Rows from block 5 of a small multi-label audio tagger, named by matrix and row number. Rows with one number belong to one channel. Each number is 50 + 12 x the weight over its row's rms, rounded and kept within 0 to 99. All counts start at 0. After the name is the row's rms in percent of the matrix's.
After each channel's rows are labels from the 100 clips, of 14848, where the channel reaches its highest value: "top examples" is what is common among them; "loudest band" is the band of the loudest frequency at the time of the peak. Only what is clearly more common there than usual is listed. The data: struck, bounced, scraped and rolled objects made by modal synthesis. In brackets: how many of the 100.
# convs0: first width-11 conv (model.blocks.5.convs.0.weight, 96x96x11, each kernel summed), inputs 0-95
# convs1: second width-11 conv (model.blocks.5.convs.1.weight, 96x96x11, transposed, each kernel summed), outputs 0-95

convs0.36 085:53 69 42 76 55 78 34 43 60 55 38 52 65 37 52 39 52 54 45 46 42 48 58 43 52 53 49 41 35 66 52 53 55 60 83 52 41 43 63 49 51 19 22 60 63 44 54 46 44 65 40 41 60 44 51 34 47 84 46 50 48 47 53 48 30 42 48 34 59 42 57 41 59 47 58 56 51 53 65 46 60 77 45 37 43 54 55 21 37 34 53 36 48 68 50 52
convs1.36 104:46 41 55 41 58 50 28 46 38 42 41 51 51 39 55 66 59 38 40 70 50 52 45 50 53 41 42 48 48 24 32 58 39 61 45 28 46 40 43 50 34 37 51 20 35 61 37 44 40 39 40 48 55 34 56 43 48 41 48 64 25 43 46 33 23 39 35 50 65 43 52 56 46 34 30 41 50 24 52 36 32 19 29 63 43 61 50 57 55 42 49 40 49 43 54 31
top examples: clipping (89); text has "clipped" (89); small (62); bar (31)
loudest band: 500 to 1000 Hz (51)

convs0.28 093:19 51 48 52 39 50 35 00 50 52 38 51 42 62 56 54 51 48 64 53 34 51 53 45 27 52 51 30 46 50 46 52 47 48 31 46 51 35 59 47 65 55 47 51 46 54 45 09 63 64 46 45 44 60 54 44 53 50 55 47 42 58 52 59 52 55 49 49 57 54 42 39 60 55 50 50 58 62 28 52 47 59 52 54 57 50 47 46 45 42 51 53 31 36 31 54
convs1.28 084:65 48 68 42 76 47 44 60 47 44 69 54 33 56 56 54 63 54 61 35 51 40 61 60 64 63 52 64 41 55 46 43 71 50 73 72 59 46 33 61 41 66 41 81 46 44 48 45 37 24 48 45 45 31 31 17 42 48 53 51 60 62 33 55 53 53 50 62 42 39 35 49 57 61 42 55 81 55 43 45 46 42 59 52 44 35 53 58 53 62 50 46 69 64 53 39
top examples: thin (high-pass) (48); wood-like damping (37)
loudest band: 500 to 1000 Hz (59)

convs0.5 149:66 34 27 53 53 46 54 41 42 50 28 54 53 52 50 45 44 44 44 41 44 47 59 46 55 60 59 67 50 57 48 59 47 51 31 45 47 49 50 40 49 42 52 53 66 44 06 51 45 59 53 53 21 50 42 35 60 48 03 48 57 48 62 47 58 58 48 32 43 27 52 31 47 64 52 49 52 45 46 48 53 60 63 32 51 48 55 38 37 16 57 62 53 52 28 55
convs1.5 130:32 57 14 58 51 47 38 46 54 54 43 60 49 40 45 54 60 56 51 61 58 41 43 46 50 60 54 60 45 44 56 42 51 58 82 45 66 41 53 51 49 40 33 23 48 60 54 53 48 54 51 43 41 77 53 36 60 41 10 52 56 48 56 49 45 33 59 41 49 22 53 60 71 47 56 59 39 41 29 44 34 41 47 47 60 73 54 61 46 16 46 49 45 41 51 43
top examples: small (95); hard striker (89); shape: clamped rod (29)
loudest band: 500 to 1000 Hz (44)

convs0.4 129:52 74 37 44 35 74 38 48 52 50 34 39 51 42 33 47 48 51 39 75 46 42 67 48 44 48 57 50 52 53 59 55 47 25 49 48 43 48 52 45 46 29 18 47 40 54 35 46 51 54 10 37 33 37 50 45 52 45 51 52 41 42 25 43 35 59 50 52 72 37 51 57 41 48 44 45 22 49 64 65 58 41 50 47 41 47 50 48 53 21 60 60 42 47 46 25
convs1.4 105:41 50 47 49 39 64 30 51 49 48 26 45 44 55 48 44 82 68 49 57 37 49 57 31 59 50 30 56 52 40 42 47 64 03 62 39 43 50 52 53 47 49 64 51 54 25 52 45 56 57 43 43 43 39 53 51 56 44 52 50 58 35 02 44 62 48 43 49 41 61 46 43 51 45 34 26 59 66 54 41 38 50 53 57 63 50 50 68 54 40 57 56 57 56 51 32
top examples: string (100); medium (88)
loudest band: 250 to 500 Hz (49)

convs0.9 139:59 53 61 27 46 54 51 63 55 61 46 40 60 30 46 52 64 66 36 58 49 42 46 51 49 66 33 62 21 50 53 39 48 45 72 39 50 48 45 27 49 61 62 46 41 49 59 61 47 66 59 50 51 52 45 34 38 73 59 49 55 62 45 46 56 46 49 51 46 70 54 38 58 51 55 44 48 63 44 49 43 46 67 09 54 57 50 64 48 55 42 58 59 09 18 50
convs1.9 122:43 43 73 41 73 46 32 47 33 51 68 45 40 61 61 32 36 37 61 43 42 33 51 51 58 59 36 47 22 50 54 39 66 50 40 48 43 33 50 54 34 61 62 60 62 48 32 45 57 59 65 52 49 44 34 24 49 45 56 54 61 54 36 75 61 50 56 53 39 26 72 56 62 61 41 51 54 55 35 46 53 53 49 51 46 58 63 58 42 59 07 42 52 61 48 56
top examples: hard striker (92); size: large (69); thin (high-pass) (55)
loudest band: 1000 to 2000 Hz (33)

convs0.19 098:68 49 62 58 51 70 61 41 74 46 51 51 49 67 50 64 56 55 47 47 47 60 61 47 74 61 43 40 31 48 56 58 47 59 35 63 60 42 51 47 56 59 65 43 70 41 50 55 58 47 56 63 43 63 84 44 45 48 45 69 36 52 69 57 53 57 66 47 64 37 64 53 72 77 63 51 59 66 68 48 63 77 47 63 58 54 32 66 53 58 36 52 68 65 45 36
convs1.19 111:32 40 40 50 50 28 35 38 25 42 47 39 36 40 50 35 39 43 48 34 40 51 48 39 52 36 52 49 44 53 45 33 50 44 37 62 34 39 39 51 45 50 38 55 40 47 40 37 32 71 40 54 36 58 46 42 63 64 51 46 54 59 35 38 43 45 34 47 37 54 47 32 42 25 42 40 35 20 35 34 45 34 49 34 35 46 53 22 23 45 46 32 49 33 45 40
top examples: repeated hits (72); small (66)
loudest band: 500 to 1000 Hz (55)

convs0.62 085:52 27 37 54 49 39 45 35 65 54 52 42 30 59 57 75 53 51 52 39 45 48 45 49 41 45 53 50 42 45 53 62 53 62 42 51 79 32 40 52 65 59 35 49 58 50 48 38 58 39 51 32 88 60 53 54 29 82 44 37 50 62 52 60 36 48 64 49 51 32 39 38 48 59 49 47 61 70 39 38 47 43 26 45 37 58 56 78 49 42 61 50 47 37 47 74
convs1.62 094:35 53 53 57 46 56 48 38 31 28 53 39 64 43 44 35 45 58 47 40 30 43 74 48 57 50 43 32 54 45 61 43 53 38 58 51 43 55 44 44 72 41 55 52 35 36 45 36 32 59 53 52 29 63 54 45 57 21 64 55 20 41 75 35 40 46 47 52 31 57 36 45 28 26 44 41 44 53 51 66 36 39 72 55 50 41 41 28 42 67 37 46 39 43 46 49
top examples: membrane (54); wood-like damping (40)
loudest band: 250 to 500 Hz (41)

convs0.31 145:59 58 46 51 12 28 43 48 49 50 37 55 69 48 53 66 41 30 57 58 43 52 46 34 49 54 49 46 62 61 61 52 47 33 51 52 43 50 55 38 44 48 38 47 56 43 50 45 28 65 50 46 27 47 45 19 56 49 53 46 51 63 41 49 20 40 43 33 34 62 51 52 51 54 35 32 53 66 56 74 51 51 23 56 31 47 51 60 24 48 73 48 49 54 46 27
convs1.31 125:56 47 43 61 31 49 29 50 51 51 36 61 26 25 19 47 58 22 56 44 44 29 48 43 50 58 41 50 21 52 52 46 49 33 62 46 46 38 68 68 46 30 48 65 26 56 47 43 52 51 82 44 38 51 57 12 40 49 48 40 54 42 52 55 49 49 54 54 48 44 49 54 44 58 41 31 54 37 57 49 38 39 50 44 61 61 45 39 61 48 67 57 56 47 40 39
top examples: small (98); string (56); square plate (38)
loudest band: 500 to 1000 Hz (74)

convs0.94 074:32 33 47 49 42 67 59 48 59 59 47 42 46 53 67 48 49 50 62 59 54 33 71 19 45 58 49 62 64 36 59 45 56 27 56 40 59 25 33 39 20 39 53 58 51 30 55 55 73 54 39 64 34 52 49 47 50 57 46 55 63 64 28 56 49 69 55 48 53 49 43 48 49 38 44 53 65 78 46 71 53 35 43 46 42 45 43 27 67 42 43 65 47 56 45 32
convs1.94 080:31 63 57 39 39 68 60 36 34 45 68 51 28 45 49 35 66 71 49 77 49 48 57 55 31 65 42 29 34 57 37 61 43 44 72 45 42 53 58 29 67 74 44 43 27 32 57 21 55 67 46 32 48 45 61 49 58 46 57 47 45 54 35 46 70 50 43 55 40 44 52 46 42 32 48 49 27 58 56 58 52 58 50 55 47 43 35 49 64 58 39 42 40 42 56 41
top examples: striker: soft (84); clamped rod (36)
loudest band: 250 to 500 Hz (56)

convs0.15 131:48 53 35 56 47 58 47 30 34 46 36 39 57 58 54 54 56 56 65 49 47 51 48 54 32 22 61 20 62 59 40 48 65 52 32 32 47 66 50 47 60 54 53 41 55 51 45 06 46 43 62 30 43 56 60 59 40 51 31 35 53 62 47 70 58 56 25 56 56 54 16 35 38 55 60 53 55 61 47 56 32 58 64 63 47 34 53 39 47 44 58 49 50 50 51 40
convs1.15 126:52 75 49 32 56 48 62 62 55 52 73 48 41 56 51 35 53 51 44 48 49 43 47 36 57 65 19 64 49 56 51 54 13 53 70 59 53 46 38 42 50 56 45 64 41 46 43 64 44 62 54 54 55 54 36 22 46 47 22 59 57 27 47 57 51 41 48 35 48 09 46 61 63 45 50 35 42 54 53 52 35 66 51 39 23 46 50 51 42 44 43 48 62 49 51 58
top examples: steel-like damping (59); clipping (47); text has "clipped" (47)
loudest band: 500 to 1000 Hz (59)

convs0.59 090:46 36 51 54 42 55 44 44 39 43 45 26 31 61 52 41 55 43 57 41 48 59 55 61 32 36 50 26 49 58 26 60 47 54 45 54 39 37 29 51 69 37 49 20 48 45 46 14 53 35 50 33 57 53 44 64 62 48 43 14 48 55 53 50 67 58 40 36 30 36 32 43 49 48 45 56 52 46 39 44 40 50 47 43 39 45 58 33 59 40 46 29 23 40 55 50
convs1.59 080:53 74 37 41 61 55 50 63 60 55 62 70 58 52 52 53 42 55 53 60 56 38 53 49 56 57 58 52 53 64 59 50 31 46 68 70 75 65 66 22 38 51 43 49 25 49 66 59 58 66 64 31 55 37 31 30 52 47 55 62 59 37 51 49 46 48 54 63 38 38 44 55 56 53 34 32 66 73 61 75 76 34 55 71 61 44 63 54 55 52 58 59 56 57 53 51
top examples: steel-like damping (61); clamped rod (42)
loudest band: 500 to 1000 Hz (46)

convs0.63 106:22 57 56 54 78 37 53 49 39 46 47 43 53 52 52 63 55 78 50 49 44 47 36 61 64 34 51 21 31 49 35 40 47 66 41 51 49 48 60 38 44 67 73 50 50 66 53 43 68 49 53 65 70 49 77 66 47 74 44 54 54 61 59 62 58 54 37 43 40 58 41 38 50 45 45 55 60 45 55 34 40 49 76 48 47 51 71 57 65 58 70 69 41 48 55 58
convs1.63 112:46 41 37 42 31 45 42 41 49 51 45 52 44 36 47 24 26 22 42 34 46 52 61 30 43 45 44 55 51 42 47 55 30 39 57 58 41 53 16 43 42 26 34 42 36 24 56 48 40 46 40 52 44 48 56 46 48 40 53 46 51 10 39 57 48 29 49 53 52 50 46 61 55 60 48 45 38 41 48 50 51 47 33 41 52 51 58 36 45 35 17 29 59 55 44 39
top examples: round plate (33)
loudest band: 500 to 1000 Hz (45)

convs0.50 089:49 33 46 76 40 59 60 51 63 60 54 57 50 23 43 47 58 50 43 42 52 43 51 52 28 54 36 45 54 20 65 52 40 41 58 35 45 62 40 40 48 48 56 49 48 48 46 52 54 22 53 46 43 59 48 46 33 33 59 19 44 43 50 31 47 38 37 32 35 51 40 52 51 53 50 30 48 44 42 50 23 26 60 44 33 30 38 41 29 54 45 50 46 35 67 27
convs1.50 093:48 51 50 37 44 38 66 58 45 48 43 25 60 58 48 47 58 53 45 51 62 70 36 29 60 09 49 35 74 57 35 32 54 39 48 70 41 57 42 62 54 61 37 61 45 42 44 45 49 49 35 49 59 37 38 59 48 35 45 59 46 56 37 53 35 54 47 28 63 39 44 55 57 44 44 69 48 49 64 29 65 64 59 36 60 57 75 55 73 34 41 49 59 45 42 68
top examples: repeated hits (53); steel-like damping (51)
loudest band: 500 to 1000 Hz (46)

convs0.77 078:43 38 50 56 70 51 34 64 50 53 58 57 41 47 49 49 31 57 50 47 42 50 44 63 46 60 34 31 43 47 48 48 59 23 49 21 56 68 48 49 36 61 52 52 42 58 72 65 44 22 59 27 34 56 58 45 38 59 47 29 63 52 50 73 59 58 43 32 42 45 38 55 49 53 49 39 18 61 38 30 43 44 52 49 24 39 65 24 49 61 62 53 57 42 44 53
convs1.77 092:44 67 45 57 31 39 59 57 36 37 44 36 64 37 53 22 45 62 43 37 50 55 47 44 56 46 49 45 52 58 42 45 40 55 55 57 22 45 30 62 52 42 46 38 49 31 35 44 24 56 35 53 42 55 35 50 46 22 40 63 28 43 37 28 40 20 43 45 50 59 35 54 46 45 42 57 39 26 50 45 58 65 64 59 68 36 47 35 48 42 33 48 41 35 66 47
top examples: plastic-like damping (44); thin (high-pass) (35); clipping (28)
loudest band: 250 to 500 Hz (42)

convs0.23 085:31 46 52 54 39 64 51 53 66 60 49 44 29 34 60 28 38 39 43 38 29 46 73 53 50 54 43 45 56 45 43 29 59 46 63 45 41 56 63 32 55 37 40 56 44 50 34 45 41 31 42 27 39 41 31 72 52 14 58 33 60 40 53 63 60 51 36 52 51 53 52 56 46 62 52 20 38 51 37 47 59 40 55 40 41 37 61 35 25 48 41 48 40 43 39 47
convs1.23 075:60 49 67 59 49 45 49 53 50 49 50 41 62 57 60 48 54 45 47 38 46 72 31 53 53 23 51 37 74 59 28 43 73 51 26 64 34 67 38 56 50 51 73 40 56 41 61 59 38 56 58 48 63 46 48 37 52 57 74 75 47 59 50 39 50 55 34 44 46 81 62 44 57 45 60 65 49 45 44 52 72 35 38 52 73 63 47 40 55 60 55 24 43 48 70 53
top examples: wood-like damping (51); closed tube (39)
loudest band: 500 to 1000 Hz (47)

convs0.93 082:54 45 26 42 46 46 53 39 34 42 39 54 52 54 64 31 42 74 30 48 46 50 29 48 42 53 49 50 48 51 43 69 51 39 46 46 47 48 47 51 42 17 40 18 47 41 25 45 47 48 50 65 60 61 53 63 31 62 22 43 59 33 78 39 43 57 36 42 47 33 42 56 40 46 47 49 29 44 51 51 36 51 58 40 28 43 51 46 56 42 33 32 48 36 55 67
convs1.93 090:47 53 47 60 38 52 41 39 47 54 51 54 38 36 49 70 58 52 50 47 64 54 48 50 32 52 64 34 59 57 50 70 59 55 58 56 41 58 43 52 53 50 63 43 57 55 51 48 40 44 49 32 53 58 53 71 70 48 32 50 00 61 43 53 53 54 61 49 55 34 42 41 54 45 51 47 44 59 95 61 71 43 24 66 52 62 51 52 53 55 49 59 66 52 62 49
top examples: striker: soft (92); square plate (29)
loudest band: 250 to 500 Hz (49)

convs0.64 089:45 29 55 58 77 38 61 40 47 40 53 45 52 43 46 55 59 38 32 45 52 46 53 66 46 43 58 45 56 60 52 77 34 52 37 71 76 71 48 54 56 61 50 27 59 56 50 45 56 60 58 72 54 62 66 45 41 28 41 64 53 50 54 69 57 45 65 70 58 50 52 53 58 56 50 50 56 57 55 26 57 59 62 66 54 47 21 42 28 39 55 70 55 70 35 42
convs1.64 092:49 41 48 48 32 45 45 49 61 44 53 52 26 47 44 49 28 32 51 36 66 56 42 54 58 40 46 46 42 58 46 28 49 51 64 54 44 43 38 41 49 59 44 55 13 50 77 31 55 48 37 43 45 60 52 23 43 53 51 26 45 32 50 53 40 38 59 49 26 28 48 47 28 31 54 36 55 21 29 33 57 37 39 43 31 50 42 50 52 57 50 52 51 41 43 52
top examples: repeated hits (61); round plate (50)
loudest band: 500 to 1000 Hz (45)

convs0.55 071:23 43 60 39 61 45 37 70 39 51 52 80 45 41 50 59 40 52 58 45 53 58 45 51 59 29 40 46 38 72 35 33 40 50 46 60 53 38 65 32 61 48 62 32 57 45 70 52 28 51 63 62 52 50 38 55 71 65 46 34 58 50 51 79 44 63 55 44 37 45 63 42 67 69 49 51 39 51 35 18 58 41 46 45 45 45 53 31 44 52 63 41 37 52 34 54
convs1.55 087:53 55 45 55 45 52 61 49 35 40 61 42 53 53 45 42 43 44 36 46 58 57 40 47 36 41 45 37 81 34 45 53 24 39 50 36 46 48 50 40 38 26 38 33 32 51 58 41 33 55 26 44 49 45 41 52 36 54 59 57 34 31 53 27 32 30 46 83 62 53 37 38 51 25 51 58 47 30 42 64 69 51 50 55 46 48 28 56 67 52 55 46 31 39 45 52
top examples: repeated hits (73)
loudest band: 500 to 1000 Hz (48)

convs0.16 088:66 60 60 52 53 34 52 43 46 57 46 45 52 36 50 37 62 44 45 36 31 38 43 54 55 67 48 62 14 50 37 64 57 58 49 56 46 47 38 55 57 32 42 37 33 64 48 53 39 42 60 62 53 55 55 42 33 73 52 37 53 80 55 41 52 53 40 52 19 59 39 41 52 62 57 53 50 33 39 40 52 50 51 40 37 60 48 30 26 34 32 30 54 22 44 36
convs1.16 095:60 33 47 73 75 43 69 62 57 48 62 57 30 60 66 65 47 51 54 51 67 59 58 54 46 60 56 25 72 54 35 47 54 56 52 49 59 59 53 44 39 58 42 52 42 45 60 34 74 29 48 41 38 49 51 64 60 46 61 49 46 42 53 45 56 46 31 38 41 73 54 53 43 35 43 64 67 48 40 25 69 47 57 70 23 61 59 52 66 58 47 59 58 58 71 70
top examples: clipping (77); text has "clipped" (77); mains hum (35)
loudest band: 500 to 1000 Hz (46)

convs0.79 117:67 60 44 43 30 71 48 70 50 56 53 42 49 32 36 42 44 38 57 42 47 47 57 23 44 33 58 34 53 74 63 39 65 53 60 60 51 55 38 57 57 50 16 60 28 52 58 37 42 34 62 39 47 48 53 49 63 52 48 24 40 49 33 58 37 42 27 53 34 53 41 57 41 38 37 60 45 48 64 43 67 58 26 39 69 36 55 41 44 53 33 58 60 43 52 60
convs1.79 106:39 35 22 65 56 70 49 52 64 47 25 56 53 83 44 55 57 55 27 41 36 49 35 43 52 52 63 52 67 54 57 31 52 37 18 48 56 51 63 57 56 50 24 40 61 50 63 54 63 52 49 46 41 40 46 53 44 26 83 52 55 45 59 51 46 47 42 50 61 67 56 53 56 49 60 31 44 57 44 56 37 36 32 48 48 49 58 63 56 50 55 42 48 77 53 64
top examples: hard striker (93); size: small (64); clipping (37); text has "clipped" (37)
loudest band: 1000 to 2000 Hz (25)

convs0.44 094:49 40 42 56 49 52 28 44 38 46 36 57 54 64 21 60 50 40 44 26 47 14 40 53 53 53 46 55 77 55 62 58 29 66 43 53 37 69 59 43 43 45 47 50 43 48 63 55 39 65 63 47 43 47 37 49 36 67 58 38 55 66 50 53 27 58 55 51 47 65 62 47 44 57 37 39 57 47 51 61 39 43 44 69 36 54 30 34 41 37 41 51 47 86 40 39
convs1.44 100:54 48 37 51 52 47 50 49 51 51 46 62 41 27 27 45 74 38 42 51 50 50 50 45 36 67 49 55 11 58 68 45 54 52 50 47 42 66 74 52 86 49 31 69 31 52 54 45 49 46 67 49 67 46 50 43 43 46 49 59 32 53 56 44 38 54 59 61 47 44 54 63 51 52 50 44 06 49 56 49 49 56 45 38 53 20 50 54 52 48 60 50 48 26 42 48
top examples: thin (high-pass) (56); membrane (56); reverberation (56); text has "reverberant" (56)
loudest band: 500 to 1000 Hz (45); 250 to 500 Hz (44)

convs0.58 105:44 51 63 37 41 31 43 44 93 54 58 41 70 40 48 37 47 42 41 61 46 54 38 55 60 48 50 31 51 48 46 53 61 34 87 50 74 48 36 72 49 30 42 45 52 49 73 50 66 45 46 30 46 72 58 45 56 53 88 42 46 40 33 53 43 50 55 45 48 62 62 61 49 47 64 45 55 42 55 68 45 60 45 53 40 59 41 44 49 45 48 62 49 52 52 36
convs1.58 122:40 39 54 52 60 57 59 49 22 52 42 47 46 39 42 53 52 57 49 29 41 26 59 55 58 43 52 69 51 54 45 52 29 56 31 58 36 32 46 44 46 46 46 56 51 42 16 48 48 53 54 45 51 55 44 45 72 52 16 41 46 51 51 50 45 46 40 40 42 00 50 45 51 48 64 46 34 23 50 49 48 27 55 34 43 56 48 60 51 47 67 43 43 42 50 55
top examples: small (62); repeated hits (52)
loudest band: 500 to 1000 Hz (58)

convs0.43 074:26 33 50 60 41 46 51 40 47 66 74 37 60 50 39 53 55 56 57 34 33 50 55 52 40 60 42 39 44 56 38 40 37 42 52 40 55 19 56 47 62 53 55 58 41 44 51 43 55 44 34 31 23 49 55 72 40 47 65 53 42 48 67 61 31 51 46 47 35 32 51 32 57 46 42 50 58 45 27 50 46 48 30 46 51 35 54 39 41 41 56 38 09 36 64 67
convs1.43 071:43 52 41 53 39 67 53 53 63 32 26 41 31 46 50 57 47 57 53 57 75 54 47 64 66 53 56 41 38 65 59 36 69 54 77 69 54 52 52 59 44 50 24 50 35 36 63 41 42 69 40 51 52 44 48 55 47 28 59 68 48 52 53 45 59 44 83 64 56 56 33 59 48 71 31 42 43 65 59 53 63 40 62 59 45 36 62 30 69 60 49 53 57 64 46 55
top examples: small (67); repeated hits (49)
loudest band: 500 to 1000 Hz (51)

convs0.47 110:33 61 64 51 43 43 46 40 55 50 39 52 78 62 29 71 56 31 44 40 46 51 50 75 48 51 58 54 50 38 53 57 23 53 48 62 50 60 39 46 59 30 38 14 51 76 62 53 61 63 44 62 52 48 56 52 58 60 47 55 37 49 50 46 17 14 49 50 53 49 56 41 52 46 60 74 57 49 57 53 56 67 51 47 38 48 47 55 49 37 53 48 37 61 47 72
convs1.47 101:43 44 52 48 50 49 56 47 46 40 37 57 29 49 39 55 46 39 46 49 36 34 42 53 44 63 48 46 45 43 54 47 14 62 45 45 39 45 51 67 43 19 49 22 43 35 26 48 36 34 53 35 47 64 56 59 52 39 54 47 49 40 50 47 41 09 47 73 49 57 51 53 46 45 63 31 43 25 47 41 70 42 39 55 52 50 50 40 50 72 23 65 51 53 50 46
top examples: clipping (78); text has "clipped" (78); ring (36)
loudest band: 500 to 1000 Hz (48)

convs0.24 082:33 40 55 56 78 41 49 51 51 55 53 17 51 53 50 54 50 54 53 29 51 55 41 49 53 48 47 48 40 57 35 41 23 29 52 47 48 40 43 40 61 53 49 38 50 52 45 35 67 48 46 51 39 41 27 39 45 53 38 17 62 49 51 55 44 60 60 48 36 32 58 48 47 60 50 57 51 54 29 42 37 50 21 35 45 35 66 29 53 64 48 33 13 46 58 61
convs1.24 080:43 57 39 47 53 49 53 45 62 37 34 42 46 41 50 50 42 52 41 51 57 60 42 49 67 53 43 52 51 52 45 36 49 53 83 65 59 51 41 47 45 46 58 35 36 51 62 43 33 22 63 44 53 75 47 54 66 40 27 73 25 46 53 29 43 44 53 57 37 40 41 51 59 56 40 41 33 32 27 64 81 16 46 49 48 43 46 49 61 39 46 51 56 36 33 43
top examples: repeated hits (59); wood-like damping (43)
loudest band: 500 to 1000 Hz (50)

convs0.35 099:50 59 52 40 54 50 30 54 51 50 51 48 55 38 42 55 71 47 32 50 41 52 53 63 48 44 28 57 33 49 54 56 49 54 61 42 40 46 60 46 45 65 58 39 38 55 54 52 71 55 53 36 34 52 36 54 50 15 52 46 33 54 44 44 52 07 49 49 47 51 41 47 61 54 20 54 55 46 50 59 65 38 68 05 46 42 41 37 42 50 49 48 37 23 51 48
convs1.35 098:34 46 68 49 48 43 32 45 55 37 46 11 40 62 45 17 41 44 49 38 46 40 59 45 56 65 54 60 34 45 59 50 64 45 52 46 34 54 52 78 45 53 30 55 48 42 36 33 32 58 52 58 47 49 46 38 47 57 38 50 39 56 33 50 45 61 74 61 50 34 49 64 44 61 44 29 41 62 40 45 66 60 49 42 50 13 65 58 53 55 31 43 44 55 49 53
top examples: hard striker (92); large (62); material: steel (40)
loudest band: 1000 to 2000 Hz (30)

convs0.41 074:45 51 48 56 53 50 40 38 57 66 65 61 63 49 49 60 64 38 56 46 02 42 50 68 46 28 21 38 55 46 49 51 57 51 64 42 40 55 43 26 42 46 35 80 31 61 50 41 43 46 33 37 41 22 49 53 49 37 57 49 59 51 40 52 28 32 59 63 52 52 49 57 48 39 26 58 46 45 53 59 47 56 27 36 41 53 54 47 56 50 64 51 49 36 54 43
convs1.41 075:37 36 51 49 52 51 42 32 50 51 23 40 45 40 49 59 49 52 41 53 54 29 49 53 62 59 51 27 17 50 27 45 59 28 42 40 27 64 69 42 45 29 53 43 44 57 52 45 63 20 67 70 39 43 48 58 33 28 55 52 43 46 58 45 52 47 60 63 51 69 57 43 65 56 37 47 54 48 50 58 53 29 42 45 44 54 45 56 71 46 59 62 45 26 34 38
top examples: striker: hard (76); thin (high-pass) (51); mains hum (34)
loudest band: 4000 to 8000 Hz (31)

convs0.21 055:47 55 44 36 55 54 68 50 37 27 50 41 38 62 33 49 55 49 58 48 27 69 48 50 43 43 54 42 54 46 38 38 51 50 51 70 51 35 52 38 40 38 42 44 48 53 39 37 48 38 51 45 32 36 19 33 47 46 34 27 50 60 44 65 39 27 58 33 47 11 60 43 66 54 46 50 51 57 44 31 46 56 82 48 42 39 40 61 44 42 49 64 45 46 28 52
convs1.21 091:40 40 56 42 33 57 45 55 44 47 43 54 23 48 45 40 23 54 41 57 46 30 41 53 20 57 57 78 32 50 38 40 58 43 65 51 51 68 28 58 40 55 56 52 23 43 40 36 62 47 49 47 33 74 68 52 68 64 50 51 39 53 50 46 54 56 42 49 44 55 52 62 35 43 37 58 41 41 39 50 53 32 13 53 50 66 45 29 54 51 44 56 64 50 38 50
top examples: repeated hits (57); round plate (35)
loudest band: 500 to 1000 Hz (44)